Weights of a small CTC image transcriber.
Model: 6.28M parameters, 32-pixel images, arch resnet, norm batchnorm, activation relu, depths [5, 5, 5], widths [64, 112, 192].
Rows from block 11 of a small CTC image transcriber, named by matrix and row number. Rows with one number belong to one channel. Each number is 500 + 50 x the weight over its row's rms, rounded and kept within 0 to 999. All counts start at 0. Numbers have three digits each.
After each channel's rows are labels from the 100 images, of 14976, where the channel reaches its highest value: "responds to" is what is common among them. Only what is clearly more common there than usual is listed. The data: numbers of one to four digits printed on busy colour backdrops. In brackets: how many of the 100.
# convs0: first 3x3 conv (model.blocks.11.convs.0.weight, 192x192x3x3, each kernel summed), inputs 64-127
# convs1: second 3x3 conv (model.blocks.11.convs.1.weight, 192x192x3x3, transposed, each kernel summed), outputs 64-127

convs0.49:434503474496509498396484425466531546455509552523407502503490457530527447486612474411474474577346504566481508431462547502461463457491443509445444553481415528470534490384517453544390486395455446
convs1.49:567553469563509556395535554496584584479579512498447526497562515527457420478541464523522469501540530540469529463498532560484491526508548465576543529525549501454490521493443517393464523512515520
responds to: the digit 5 (100); length: three (85); last digit: 5 (50); first digit: 5 (47)

convs0.51:536494500505417566420552506503476429509500497530495556480562491451483530541476451524447511483480445552488503456495448582562426561447392596449469474496468541523517547496508499552425406508497606
convs1.51:559567494565547523526521485618528495463504539489441523509500500582455516567588385550507488526472448531517518467452437544522507469462436581487504484526530511542521539512489509604531512477538547
responds to: length: one (98); the digit 9 (49); first digit: 9 (49); last digit: 9 (48)

convs0.40:443599540540530479430481500482479516533476420432439457514519471528492485575510489496482483502381529518462520339492455481540533581502447465423455397498423545533383587454588458545390482452452478
convs1.40:536534486590520520473493462479566536483527457500472520523462569538488585407454469489443307469511552473545525543492426620485436492454531575532439441362541505558538465486403528527422518467566469
responds to: the digit 6 (95); last digit: 6 (61); length: two (56); first digit: 6 (46)

convs0.80:497517488480460458571495478458416483492504433497526399512507410515537487562446522490422513513568520495501512360494469510578514426525480476465516378473517453564436489591485511503546539533494493
convs1.80:527500555589490434528518494582494521491513477447521512486507389516571498508533473542498454406510538514534519496471460480465553504520487421542499327571501496640427532523458480462497508484567454
responds to: the digit 4 (92); length: three (74); last digit: 4 (63); first digit: 4 (27)

convs0.133:506531500524554534478515498458475526559514512467527440530492415532464496448398527506459506527515544501476518295536476508523508445453554451499505364448475512530397532525569484528448513493481527
convs1.133:519490468527501554526514460481527546472495450439526510440510513493424573402469470496438394373527503541523476558492398577416496492473537456515480352413501531596389485527453444410436479498547487
responds to: length: two (58); the digit 6 (57); first digit: 6 (43); last digit: 6 (42)

convs0.123:497497434380530459450484488447518506490552422415375496556536497456449515488451500479569540448479496408506511413429507385477518414515395440411478378483529531442448464408514439528457454428490479
convs1.123:555550485537539428521467431517575559458530448543468577474480530481518513468520476392526556448407493500557541512563491540476466630523489522507621575527445425520509567481479448517428428454423488
responds to: the digit 1 (100); last digit: 1 (100); length: three (58)

convs0.90:453482488474482500460518433490532581502536502548404530554488459453504502543583467502436505526401434554482490392481485462540551502511431546427418501502453563465517462423534467597429446421511491
convs1.90:608509444553475500432523514535609526447545472519423589454494523526459552463498411537561362496513529455492494482467478623483462498474545544519563453461561498501514508462442482394467516463532509
responds to: the digit 6 (100); first digit: 6 (92); length: two (58); last digit: 6 (48)

convs0.0:531606515534482441520448487489414419468519548472512490408516394500537497564495441490436476455620502530560456502552477595555420553513463520495511427584482388539470529557451500469458530537471582
convs1.0:513515394498501445466501422514458516587547441512405536569544446511489517467508485463429563532495438576503527518406610491467559561485576526553445414418438430513543373561434566541506542431510549
responds to: length: three (59); the digit 7 (53); last digit: 4 (37); last digit: 3 (26)

convs0.177:480437491402556526423539424540584480464516538470447584471520552419543494463549496476524513567479459504485530508440526462429425482486559476443360536453491568495497427392502496514415550372500495
convs1.177:501517420443498513425490486434503598506542521465462539483515524610485371470381534523524500486483372526522533492434559468468516436468525475529528525556517501461489477378455509431493489420430524
responds to: the digit 3 (74); length: two (55); last digit: 3 (53); first digit: 3 (49)

convs0.175:548436531488548501536458493604574451613476457532526509458535397535545496519534474525546526430577502497550514397540559472459465484520431500517523496530573568444478535520545481519367562484500491
convs1.175:524582403437462522600414445477495491526513448487488432497406534487527440485401538549475493436503421488490470502412625494503534388474497509506452410479501469492493493475486480587498495484496483
responds to: the digit 2 (100); length: three (92); last digit: 2 (71)

convs0.135:549500518455487508495495481528559576528501595516463533445553551487518508525587510492495506461487572541510466447486442357480507456532503573534568446559512568504458551434489502542535471471568484
convs1.135:541468477541501532492489462556550412526530475504459532481488497384527598408594447521527444427535621523436514490507473529481453581505511542549577416463513512543485471531542490480540521436524528
responds to: the digit 6 (91); length: two (84); last digit: 6 (71); first digit: 6 (36)

convs0.31:538521485509543480453454453536597529557505520437499524473487499488444497528510465498421426529406501502467472342489439499532483567536457445491475452492395569522407493424540489543426450435458484
convs1.31:565528467577510537504499525511604525465516475483469525507490596544456566396458463543431319503556526404465550517518485617517395487413508536509459496393541515496500510481471527433388555499528483
responds to: the digit 6 (72); length: three (51); last digit: 6 (41); first digit: 6 (31)

convs0.116:394464509432525513555466463530491468609522435500539448525438487503404518454422566466561516491571452478524516549472578423370482486469554527500447528477574509390568417455574536501550568481491462
convs1.116:385537482411435519560546520411409462538481479483518411477519494455405471524461534556400480454500455472472473546532502434501491494414497581520374449560437521467518486442472480608525518547440587
responds to: the digit 2 (84); first digit: 2 (52); length: three (51); last digit: 2 (43)

convs0.102:542449464474455510524485580579567495477454538513431552469574507530495499531454472554455496525564547521467477536537486584529446536436402497452514454573541506555502505490468535509505448573515630
convs1.102:527562488510636549481601404526469552483583510594509551506446471527535503513565346518499498497438454582508510505361433567485499448478455530437546434507519525570487486473445472510489492518513640
responds to: length: two (89); the digit 5 (66); last digit: 5 (66); first digit: 1 (34)

convs0.65:567424526510508462447479462502577576561536612535479568516464472507475503591610491535465455496407459537500475411475459491528555540562412591473455525530501569480554500362527510589485428409467509
convs1.65:570507481531469537533511497552610534461517494529484556520490528503493466504473424523622400505515527370407511540489535560529500474471496581506472509501557512426576468441504490470476501474579528
responds to: the digit 6 (56); length: two (55); the digit 5 (50); last digit: 5 (44)

convs0.124:479474365459528529489453464497482397581554467484524408556469498494471467406498419556414529564502561447530552515396491429423471433463535461505544428390498528455480366536523474509492462483441487
convs1.124:458519481486566509576520353504499545487503428451490459482515486494519490377525502406548518468464515595548518536499530438445442493452481459443464485425477513551485447474419482558464373497510452
responds to: length: three (96); the digit 2 (57); the digit 1 (48); last digit: 2 (47)

convs0.143:522462425491494562398421477474467446444464471538462487408460366469580454434531485582436480454432470473505538488450476526516480448476546468476441471477426433529492477467463487451420482454401507
convs1.143:535579508543585492470563401531547548485511423497409572580492499523511455485472372426537543511443472542543514587531482576496438581491429538451547510436458461536486544498454505475465474535481612
responds to: the digit 1 (64)

convs0.136:499437442433519546460440464550519459467478533505512564445489388475531469479525420470422439484449434470460541503441467502460459471423548522538434544507461444468539410481467412468513460413424576
convs1.136:471472490524450572509579469476484479389481548507413513478496392475433488491528431439642448488421449486411408449519475505547483478546467495418516458468449571473497520490458468435446393577468534
responds to: length: four (83); the digit 7 (67)

convs0.59:469460437513493443549458562486471498551469438399632437512509444512481426509392555422471479522475511477465541509465381524561490497540431405474474524451489529537525439544478534536630449508561477
convs1.59:449437594492524527519561511496487395506509491404559452493542478417492449517572485562534486481523507449384481513446548431456485500434490385565342482568546551513509424505401477519532569501556468
responds to: the digit 4 (100); last digit: 4 (81); length: three (81)

convs0.85:506516493529423505572504521454398467458522475488579404534498430545535503510439518481427513526544577510526505394519486549567451484515487459504528400476499449606428516596499560511494518571499515
convs1.85:528473576603470442518511515549470527498535486475504480515478388527536535505529467534483411445533546547553507505387467507493551452522500451534459335550541504669412450546394497475527519530592497
responds to: the digit 4 (100); last digit: 4 (67); length: three (65); first digit: 4 (30)

convs0.24:442401554393482442555482461539538482487484493519495595396498427521623532531617475435491487484533489598497454447514513516479419481536415543557502528603581466505493499429463431495494513459389527
convs1.24:497539384385462474565481430478496503553539469500446563530452465466541430516434503538564547520499382457411488536439635426494507440491557552560475515477515429422559414428471545544511496430432531
responds to: the digit 7 (98); length: three (90); last digit: 7 (45)

convs0.125:482474525412502506518553494561496513574557455540504478528446504513457518481450501519465587556519530502456500456484514499514521407379459533468521518466453567498467519522543376576499431467469463
convs1.125:492572502487507420547604449477519534369502515501443526467480525513501556503485493449474477409407478534511428473501476558494482503459420528429485483515452475555519507447470476526465414528546559
responds to: the digit 5 (89); first digit: 5 (83); last digit: 5 (65); length: one (61)

convs0.155:545439547502570521521459530545485409506474487495538468416457462427485515546529497500523406492555487491391482430535497480484440507460575494502504528540492580474496480488525447484486512429438513
convs1.155:470482482508492432356442498418485604483554483547426481545519540578524472455425454520435499450471463549534512472349513502535539393596458514531458480523485520526500445473419503422439492470553518
responds to: length: two (71); the digit 5 (58); the digit 3 (50); last digit: 3 (41)

convs0.29:484410581476539458437457455508590429517456450521521620461515466484516568558558521461508444404474417573534479444548474542485489567495489546444470546501547583420523533429479516510454535353486502
convs1.29:477497449418503520412434484453533518502528474499510538508471526513484372500484508567580488516493381450354463483387564496480495359504491556532477488508506532400565450396474504474549487417481497
responds to: the digit 7 (100); last digit: 7 (83); length: two (51)

convs0.173:517456521400550488487471499537635516577472551537521537471498435479494497420504501471585432487511470467462482435572512455397494439475498520515510531445566579444480517370522456530416543423490452
convs1.173:465477496465545490616512551372512574490575466500545488468465564499401481490504464517558526505482459425470507555572503445514521576556489469502571593520535427376459631456519473506521507629436509
responds to: length: three (82); the digit 5 (66); last digit: 5 (56)

convs0.1:438506469512502511522486455554443485500450534584548463452518434429448326582416519476430552508542453469446504503404539509503496476408494499478389531456502500431476406541409514481540464468492580
convs1.1:432557548546537440561589601584399517515534437370477471530452408547574548506519411561445437485503558560487533448521483415549534528502497396526455400461492438555438529537495512523485499537526566
responds to: the digit 2 (70); length: two (68); last digit: 2 (64); first digit: 2 (27)

convs0.87:405486519455500488453508541435394552561492426398527354513515480548462446457484570461502519445466492536453464486471340477464531536439561557502490473481490518445492514441518501519546388523487453
convs1.87:456464520479499477509565489484465296479497476415467448433501522386474610447532509492473507410502491472449451513495491479461437538455496490540441476518501481509457480498450462495506499463492493
responds to: the digit 8 (73); first digit: 8 (61); last digit: 8 (44); last digit: 4 (33)

convs0.26:436512526462496512483553489507485434457510540543404473495561485512509526481493516464525605515561551479474512501466610481479447464459529496457467480497581509511433531517495521528342573546522589
convs1.26:516571472517470427548403490456480596534535434429403505482462470522537483471491528501456519482545527594549530469405539491467549408528503488553504394514519432542458433486477510534517512495490513
responds to: the digit 3 (89); last digit: 3 (85); first digit: 3 (63); length: one (63)

convs0.165:512462478422469469476480461462455506379485455450439543454537400441541426543487441519489539384507485515518492459482497490521493471529432455510471383526508450494449513494433477502436483404472565
convs1.165:576561483544538454490493435571566552508548485519395537562438503536576475506464361487539518492479489474549516509586459582531523574553466532503597480446485425534523509533463545413499519552493575
responds to: the digit 1 (92); length: three (79); last digit: 1 (41)

convs0.70:507441460427529466532529464538640532546475508529505606472468400461560476505554461450659460427532463517525501479512535468433489427497392541517418494461612535458515447413497497551443533455501521
convs1.70:543606448480578464576509414489526528539543474463465550537389544468461449491452422492533573482487385492506527569455606502518483517503475553456539509485475406421501528460497458534505521494443599
responds to: length: three (91); the digit 7 (75)

convs0.111:455460442477507540464470453490375458404507521518466431426504500401539441499445473476393534564472428510504570462414520481524425394466502465480377505464428440472453420546394572477453532459471546
convs1.111:509491537579484442465559559553459540473537482482478507549485400552618451508567438553463480491519535579556551527532500450515560532489484419533518429509481456658453535563447531493504503500546531
responds to: the digit 3 (75); first digit: 3 (60); last digit: 3 (58); length: one (50)

convs0.127:449403548413532559531530521520510491529583500547495461501469515527492534455520557515492587579510520511459549433542496474483513389440523529472507571483484527476502494468515445543548441493505432
convs1.127:506552467480483441507642490460527582399490531536440554471522533531537521538501483487479508421429494544519429488517466559562535512513414556456494497574474495496527525459505479500484447540538610
responds to: length: two (62); the digit 5 (51); first digit: 5 (44); first digit: 6 (37)

convs0.81:505489499366557437524482519526539548461444493530422540427556412513613507489549527446545521469537516519556507415497581415444490389555442490512473466517567520491453465458513541538347607465532500
convs1.81:555542390509418505548377444472503504533513475456416507502427482505536397472391487503508532487517412517546528510489586511455475475491535492522515479477487459489491480468477518495486498461388500
responds to: length: three (96); the digit 7 (94); last digit: 7 (37)

convs0.145:437471442459509466402517436458520565508468536514405466501488421497542468461543493483475467488370459489437468393489473443507522456503420505435476490520454513450517492382522444539438470368472456
convs1.145:584540509573540485492515512500584609478572501499498533485496531473442513503492438536515421491493567452487512526549493608501491583457491555544517523465571451514534566480505466482393511508537489
responds to: length: three (66); the digit 6 (59); the digit 5 (51); last digit: 6 (46)

convs0.187:529565472578422451567495597427408448488490455470525415564502523516544546479440510489507476521560604511519511419501463514507477489514524443472510349460516468624392500554541581514469536662486490
convs1.187:458488573634461447497478495459395484508532449480485426537423435510500587458536505511469402493551555555603551464377418512497548452498515461528405350489500494679411432567376515514534561509534461
responds to: the digit 4 (78); last digit: 4 (70)

convs0.42:506410465461511533534443516500495435461462452525556515418563400528515410438516525537464446467514489525464491451539419504468425534469442550464523459584506426509501520467506483450468430504391517
convs1.42:414568558519533414606490535428420473478505452432392414557386514451473556511467440504442497460468462589519495524469543515494475496531448480483373424468504451501501479557511495571473489548495521
responds to: the digit 5 (67); last digit: 5 (59); the digit 9 (53); first digit: 9 (32)

convs0.56:555549575488514592406440532464483459473433536499518551423429458531454435506508436509442442469461558505457469487519457554461494497509495544434514506463452490545517516508468430483409423427378486
convs1.56:522469552449526431403507491510502451425483449506427487556516533565444500417473426492461424461474446465472490533549535530531382426500438405477503456508460451413415537553449559411401502600536544
responds to: the digit 9 (90); length: four (52)

convs0.66:454500445498442518519531498459423500502489442401546483481445483502467440502450486388419509498495449443453472473525376570564456492480422399435456532454477516512468447486473511536571357518488480
convs1.66:490505580510586457538622541484512431419531483417533469466500518484520578553518447583473444491513518441374492488523501506474518436421461469531331432530552471506517493496420460488508531498597498
responds to: the digit 4 (100); length: two (68); first digit: 4 (62); last digit: 4 (58)

convs0.14:442490536464515492533511460491492512452413539507524434465596482565473430568532543477461547496547562487397431494421456408438531468407476521475559486569553446377544533506409469473517461402516577
convs1.14:482488454474478413537505510535468468490554449552395461492389411521595556468523398509461430468499600511521520493532460480532485542530490490556515387410476443571450519566530504503443548462549543
responds to: the digit 7 (56); length: two (52); first digit: 7 (43); last digit: 7 (31)

convs0.67:546506472448457470574483522559550529503447569460528524415591473492516496542543539477479546451557574490469430462493402379494483459515474529501575392576561496447473515463452495498552453482491547
convs1.67:485459472537469472513521471544461450502571467528401489494445408431575596440591416554525439463498595516457517530444487463467454513456523526515527422457483464611484494544524522488477544415517599
responds to: length: three (76); the digit 6 (63); the digit 0 (47)

convs0.25:490365462472531553478411400571586494503435538587547571511554479486528520518576515458542434546454412560513553570471549499450527493505568588456491615514557498411614486424425528479532559430497472
convs1.25:458443434415432582498464499429483499514518513459484494483490444480418405496485505529623495501497414457397470428468547445464459423455518477498438462527522581385497471340477502502519493513411469
responds to: the digit 7 (98); last digit: 7 (57); length: three (53); first digit: 7 (26)

convs0.10:468490442500502525586454512480454496565405485544557434464551400412543448521490527462449480459548504482486449366398445500480549437475494491451375453433564513527502410507463481484503468500512518
convs1.10:418528569517456421578542521525427459482480450440485437513479364536597520507526492518483412454499555483514500515521495417595541512495506404482434340513441476585453557570443548542465495555528492
responds to: the digit 4 (100); first digit: 4 (65); last digit: 4 (62)

convs0.68:422466489549464499506484491471468484439493436478556513520492434483440485500467465451433496593484464540473534441525494626541420515536388509421503502495483465520531470494438528500535430498456515
convs1.68:535502578530585477549591480524532503459558545461552552531513529428534515513582458593532463513528542480445511533433520523487576385477430561530408428531535472587531444503428430559548506486647509
responds to: the digit 4 (96); length: three (75); first digit: 4 (44)

convs0.63:509480513407444594390521486475448353499505435494595522403484439534494469491479538547411520488502485541419489450518443571505392516399523507456497488494444488521504539519530425459422400454379479
convs1.63:519574588594599495476454471533519483475498445440443496545485492458481550489520366418441538446426511615522545579461495585498444467552437555467499464461438483448515519523480485528472456517492517
responds to: length: four (94)

convs0.73:523493471480402446497484528432470508402521501537449462511507434525641488493545480512443508487483561517566535347520504474534513393544459529518488440510480471552481486521496562524475551517528494
convs1.73:536441501554406454477473484512475540500535479506464527506474327516518477499456476521524457471526487543564521534429510519469511515516524450527514413525505475608467493534465495468527531514524478
responds to: the digit 1 (99); length: three (81); first digit: 1 (51); last digit: 1 (31)

convs0.4:533469418461511559487442486453528487526393489486551455429429429456494455469505471483476467513457526440430532515424521417504523438398582484478459534459459502447523419491504440466495455487421406
convs1.4:460483524526438602495467493405476475494439429508465443500519458500467496490467461408555471481464485407460429515577487444572467513514498485449486447533411587527399609486418504410441462630452415
responds to: length: four (96); the digit 9 (46); the digit 7 (46)

convs0.76:572580496527540468447505512529551494604498465456459542542549529506523541464477511547417434502424561510498523341501453483531505540486494426472477401464391572575341561454606496509364495504509504
convs1.76:555536481602529553490441482512550505477508456452464504496448556524476542382483430506400336491507553485548523503490421628488439510462516546538487433368522536509455510492460483468444525531533453
responds to: the digit 6 (94); first digit: 6 (68); last digit: 6 (48)

convs0.137:514547490561471494473493496538505429490598502446542539544526538441449511537487343440454468498493483573546567551488554548474359615545395471516492453469472485527515489430468555527573542544454537
convs1.137:474555444550484498457569474501442484553496433494432473586488420494497432418492399467487544468467446558488507426427539496472449503387518458436439432443492459437460382443449570510486531450467527
responds to: the digit 8 (88); length: three (82); last digit: 8 (26)

convs0.98:509455482438487526437521513519437455494530505450488465437408497571466411464481454498403534434446499524471441517501394499484434484520422514524525476468377488538501549456487445470541365460445494
convs1.98:484544511488531509484624468524478394501503561526480517498499515403505544438464407515584524451476417436496500506545459442464427544438454559493489525494488510492585502476471483530468524495482565
responds to: the digit 8 (100); last digit: 8 (97); first digit: 8 (82); length: one (77)

convs0.114:445528412485474470468491423475512510450484525493477504455491470424551418474536533416502495596411442575445473415429542498488482436446504494451361543429454529455519426463496409563445498424523443
convs1.114:562531522525541532477575605497566587448570496486483524442537510548543477447570409549492464531576557490491527486554574481520536509521532460541511534533554476487457578522495479404493549471531535
responds to: the digit 5 (100); last digit: 5 (77); length: two (74); first digit: 5 (38)

convs0.53:528407488479504564557510539568507486510427591524607500454647428516511428581514509516408502493564535528412472468433542456480500448407487507489497497565515513473515495519385509464503494486514587
convs1.53:468511436487471461551503491495440509509545431507412457596394426558580526461444456497442459522512478516547533504467514507540522489550510454502396388381471460556455438548480553527433538592474535
responds to: the digit 2 (100); last digit: 2 (78); length: two (75); first digit: 2 (41)

convs0.27:539434489460546584463422467504492398493492427468517531451462422420498471469490396496428424510518540459477619481461505495475473455488531511525467527412448449479555409497488395476456462457413490
convs1.27:457466447507519526501618368447518551391474553510384501468493464509463523466465484398549511445390454521505412470499503495495479492494403494397509508441427538496488477477497466480403376542465569
responds to: length: two (83); first digit: 6 (35)

convs0.126:534500442507468523446552466571516480506467495528467617488520492405507517512462455533468470507558447526458473528464468626524453561418455536454452470527461475556514504478462411514457426487453639
convs1.126:539646526538580498507583446548521556448514512561479597535502534537489516538528367495496540503422463557522495550462454553529491486493397544419531497503481466534539538524471482509520441487563626
responds to: length: one (100); the digit 5 (46); first digit: 5 (46); last digit: 5 (46)

convs0.149:519482420466484572513358479495519501461391482469522465486511412417565452469504457490454416502502522476465570520429495483496440468422590486502462510488476464523527453520472409463475501493447495
convs1.149:453456467493434609488476475411462519430437568489419415433500443541485502458454465473562491488484508478534447488493493446503444443483424444460426479475466611522488502509465452439418465579450425
responds to: length: four (100); last digit: 1 (26)

convs0.113:523431463524536560441378474499533468412446535504449497482529456423556491417558478554516481574444490477549570578405604445497484474481609460466419530508470493485521486503438474512345592434451488
convs1.113:444424424471415558451439507395450543489485522450395458467463449547462430456478525517558460472496458495503473422449504451444469385434496442524423484496491561467474461381448482466485500496452457
responds to: the digit 3 (82); length: three (50); last digit: 3 (48)

convs0.37:521483450430420525486509472547446468449518563477479510462510545442475414511524369517455540471523529532515466511489440552501436571479385492543511457504455553536461508476460495507502355475489610
convs1.37:480609514504559509460681469508459421500575505446468555477495474422505511393553452528509539454513484465491519481508488466468413484397452481486450479410502484493511461501510488467512549447489554
responds to: length: one (84); the digit 8 (60); first digit: 8 (58); last digit: 8 (51)

convs0.75:555471387434425425539526496536572554568435586488467550536550566434508495475487514436547476505480537546462405480445506439424496476383441464497480467409538576545541408465496446587486382520554564
convs1.75:567563474538530483540492563515519532543601495481567536478566527537542536515517466586431474551586542493510501456469529529495476563407530536559526495527539440544512596480508503453571596497527423
responds to: the digit 6 (89); length: three (85); first digit: 6 (75)

convs0.138:441491520404508557394461442467516507483470478505433450446514458482484466457549491537521507442469457505482498478484407343452529446432544556492491497521508481445450535435458443469446406427446456
convs1.138:546476493506534495488529494530552405483528425542421511466459481409450567452557419471537515379452535487434520454636411524530416617545491469513586449498457493456415573516519472440455481570493502
responds to: the digit 6 (88); length: two (74); first digit: 6 (65); last digit: 6 (47)

convs0.131:509455496463477554442435469497495464495402422506529497443491377469513468495492475535479441466512478491420544489449466489506481474416541525487492498513492464460514488492449384468431427461401485
convs1.131:514482493539450558482543483468486518434423518517418498510447487501404484513501371428577502399387447457481430503516426495491438459525410443414530461493413563453426562510442464478402434609501507
responds to: length: four (100)

convs0.129:518475432502487553518356533515509528490425517449512428524515435463558474435514485524437420502518565498489550520421485453509474479441599477530478462491497464529532445554457442498513504520493459
convs1.129:432488481483418600501557453403422462467486583472420432414513453505500514462485465495546478488511494493542496484509485464483463507456434461484383454466478588531498486503474444422441492550495496
responds to: length: four (92); the digit 1 (53); last digit: 1 (38)

convs0.172:394465506523498503431455547466477453407403433436441446421581451554476515467442539536501413470419482497420424424425442504436529476445531455451536486591523411427442482464418469406473497493481509
convs1.172:399472520434495429597484549417391420498554446580490419498411482434481496512513452504515456441469393542496484487523582452515488522557481492502427421494444421406525547509487458596499499537414480
responds to: the digit 2 (95); first digit: 2 (60); last digit: 2 (37)

convs0.162:498430507437537568454445504416435409493510554509546397468501493523545514422502543505448498470442502416522528463458502382413500425417592524472459555394514522406504454530532450510439455439481397
convs1.162:472476464473491412553442461466511542389492404499458440377455437492572517430518493453531500437426477584568474543602546445500468475514458501445473516490452423532541533456524417489483411521437392
responds to: the digit 3 (78); last digit: 3 (73); length: three (67)

convs0.176:442507413483460492477497496489384493473551460379494463496456492507439391519484448434457577431481527516533478503402426518488448519546388498504511427475457503491451477469460500530549395477466532
convs1.176:457523507535546542425576490501459342571522507422481489503489523438474553370531504528475541454543449468524516499492417461400403547403508500525462477425462473504449505482490508499514547468451514
responds to: the digit 8 (95); last digit: 8 (90); length: two (57); first digit: 8 (46)

convs0.108:536531467598386470535476514465479561436377487488471510548553544461488526588449448418542446455512512477432493505487509503494530506470418445437488468483531528523514470515373623525498537580587551
convs1.108:557460481420559475529476492573532475566585410506558526542522551510479524473542496540458556546580536506522514484443538481426516523428564591650542506519582460531493548511517532554605583349486461
responds to: length: three (98); the digit 2 (50); last digit: 2 (39); last digit: 8 (29)

convs0.71:457500485556447445490515510370380426402505445524331449510507542452559545449521527566528534438486516464565496531480552462512489493540555520490485468513538444480429517536524530513364559525517506
convs1.71:408503460527466398529424487380359552523514450481319443494348455527495504455444542512519481522559501543582537473450506514412497466487525478524467457438519391533484466468452488471537530470401471
responds to: the digit 9 (87); last digit: 9 (63); length: two (51)

convs0.112:541524491464555475459475511567531486450540608479431492454537491477598456506550470430449496557467537543573508485474593522495387513519443486523477518512416500552468479498516536537376606533522530
convs1.112:522550461541442484468507481474534510495525480442389505550539454535507400453486474507444472474504471608564525499424635561468479513460511475469443519474483463543483428538462544459480495514464543
responds to: the digit 5 (71); last digit: 5 (60); first digit: 5 (42); red ink (27)

convs0.28:419454502473386527474483454468424497441404450475506414471458431443491470458495448539448471510515455427409474432482425468510503487421535433462473460478460492465474470494432479470481430454476428
convs1.28:529560513446541485533554466547561474475527456464487505521487510502530526486394444502573500502430494523397532504598517477489480475462513487509456516416517469482528575457454515518358454467551544
responds to: the digit 4 (52); length: four (51); first digit: 4 (27); last digit: 5 (27)

convs0.17:590546471558551519465477444545592522597472552425478534540518526443450513552505510519440431513443502509464515342534457468572524533525503400488443437433451607518349517458532543551388462443521470
convs1.17:581491463585519552449502529517584495501519467459477536523489602539451571410491450547468380500543541438512513529494420606469415471412554490545483486386552539498450510433465525461394552494557498
responds to: the digit 6 (87); last digit: 6 (65); length: three (54); monospaced (36)

convs0.47:465497529453562510541402462469407454544434484558514393486464442392544461507475478488490465493552493497470484403484497474420506513393584539464406528416540497460456488454514464524439497478477493
convs1.47:398530497484449432561574535444417535494504433535411375601531492537547519516496509453464501410437567487572482494427502415552562491569463507523427480552416468586499490479429589533484514610527410
responds to: length: four (100); the digit 7 (58)

convs0.182:475532454546408482526525448473486529420409469466491484577563590443518533577504445470496476426547460539453435521471533543473494486472426496431465443490527464519516477500342583465504482550555522
convs1.182:507472518434590450513520478567493510544610426503538481557536552524494537470545491517421550526568517579546556446430533532439541526492516566632520476523584456510507449520496526533606562356500513
responds to: the digit 8 (86); last digit: 8 (77); length: three (71)

convs0.6:550564423497551508479440484577512434469603572499495526465478439421517457539445360435434570559522571524551594481450562543493378490476443511512406478516462508552500434491453509528452511491458562
convs1.6:514528360560419418440521509505463580477518490477382570608511449551545450516527424459498508485509450627502491480456488530574518520546410461487537419478448418537532468505454534463526529504493623
responds to: length: two (66); the digit 3 (64); last digit: 3 (56); last digit: 1 (30)

convs0.11:475468478492419494458512434454430481396357517506487497513531556478486508537511482446472472402453462530416404470504502534443472436421435538432478454485492459498480516443391565482469483504537505
convs1.11:517485514438583395525513497562518532546613430505501468528522525531523529465548467550407542516539517574544566463436583519455532522518484558621516483525581404537499477519491498522569567401504516
responds to: the digit 8 (83); last digit: 8 (69); length: three (69)

convs0.34:537440587502465470554516453510532386574471346524472523538430484478424540506397514500536569470560424484530473454534494487506510478456476509456456507465546546513509595491499544525362482488525546
convs1.34:531587415480553527615472416517486515540516445475546459482390565531521451512402480552434489454489444406490498503428464476444531429528482517548536459482507537496542492445494443584547504435464482
responds to: the digit 2 (100); length: three (87); first digit: 2 (41); last digit: 2 (41)

convs0.178:512483483517609529465363493487483400479466434465492501510429444326485465503507421456532419514568549453481592479511495434497475474557551490560475461473471498486501412485479418493437534444409473
convs1.178:506456449496502528472592405457539590464518563466382511508491494532494540471456520458557557473432448522533463454432438488467499420492403499427508480494434557505482455429478491456441421488529553
responds to: length: one (87); the digit 3 (69); first digit: 3 (69); last digit: 3 (59)

convs0.39:501551488483489470596435499557586491592451377510512526455444428450370462527445470474585538445577551505538499463485574397438539430499461466510543478548564530492556556506508534522513543535525513
convs1.39:532567438535512511644464419530479500557499473461496428526395505474484521469441518520364483463566569414480513484525487509503510538496511540524473418406498514510516445532538501606509552503495492
responds to: the digit 2 (100); length: three (73); last digit: 2 (51); first digit: 2 (32)

convs0.170:433494482445526529393512403499479505500526534490427518486490492462384431500460509464490519530409433518395508465494502499472472512445489501428458482503433530442447483479497438515362439382497522
convs1.170:544535532599565478457481605460503519481573388469423524470492494490481521477582336547468494460507515565519521479517459594474530548447479466569551455516563467476418533488469480470542527542512586
responds to: the digit 3 (88); first digit: 3 (66); length: three (52)

convs0.79:419492484430504507552495452513384466498418483517589454509558454461470327536434523435459558449545487424422465505406482468410475491415478503493456515471556495428479450503404500485544434469518550
convs1.79:371537551535530412585572565552343463525537434421446437529467404534571546475512399539452438473465557514487533486514459365556518534519483413528459446475472399493446532524438523499444516533489550
responds to: the digit 4 (100); first digit: 4 (90); last digit: 4 (67); length: one (56)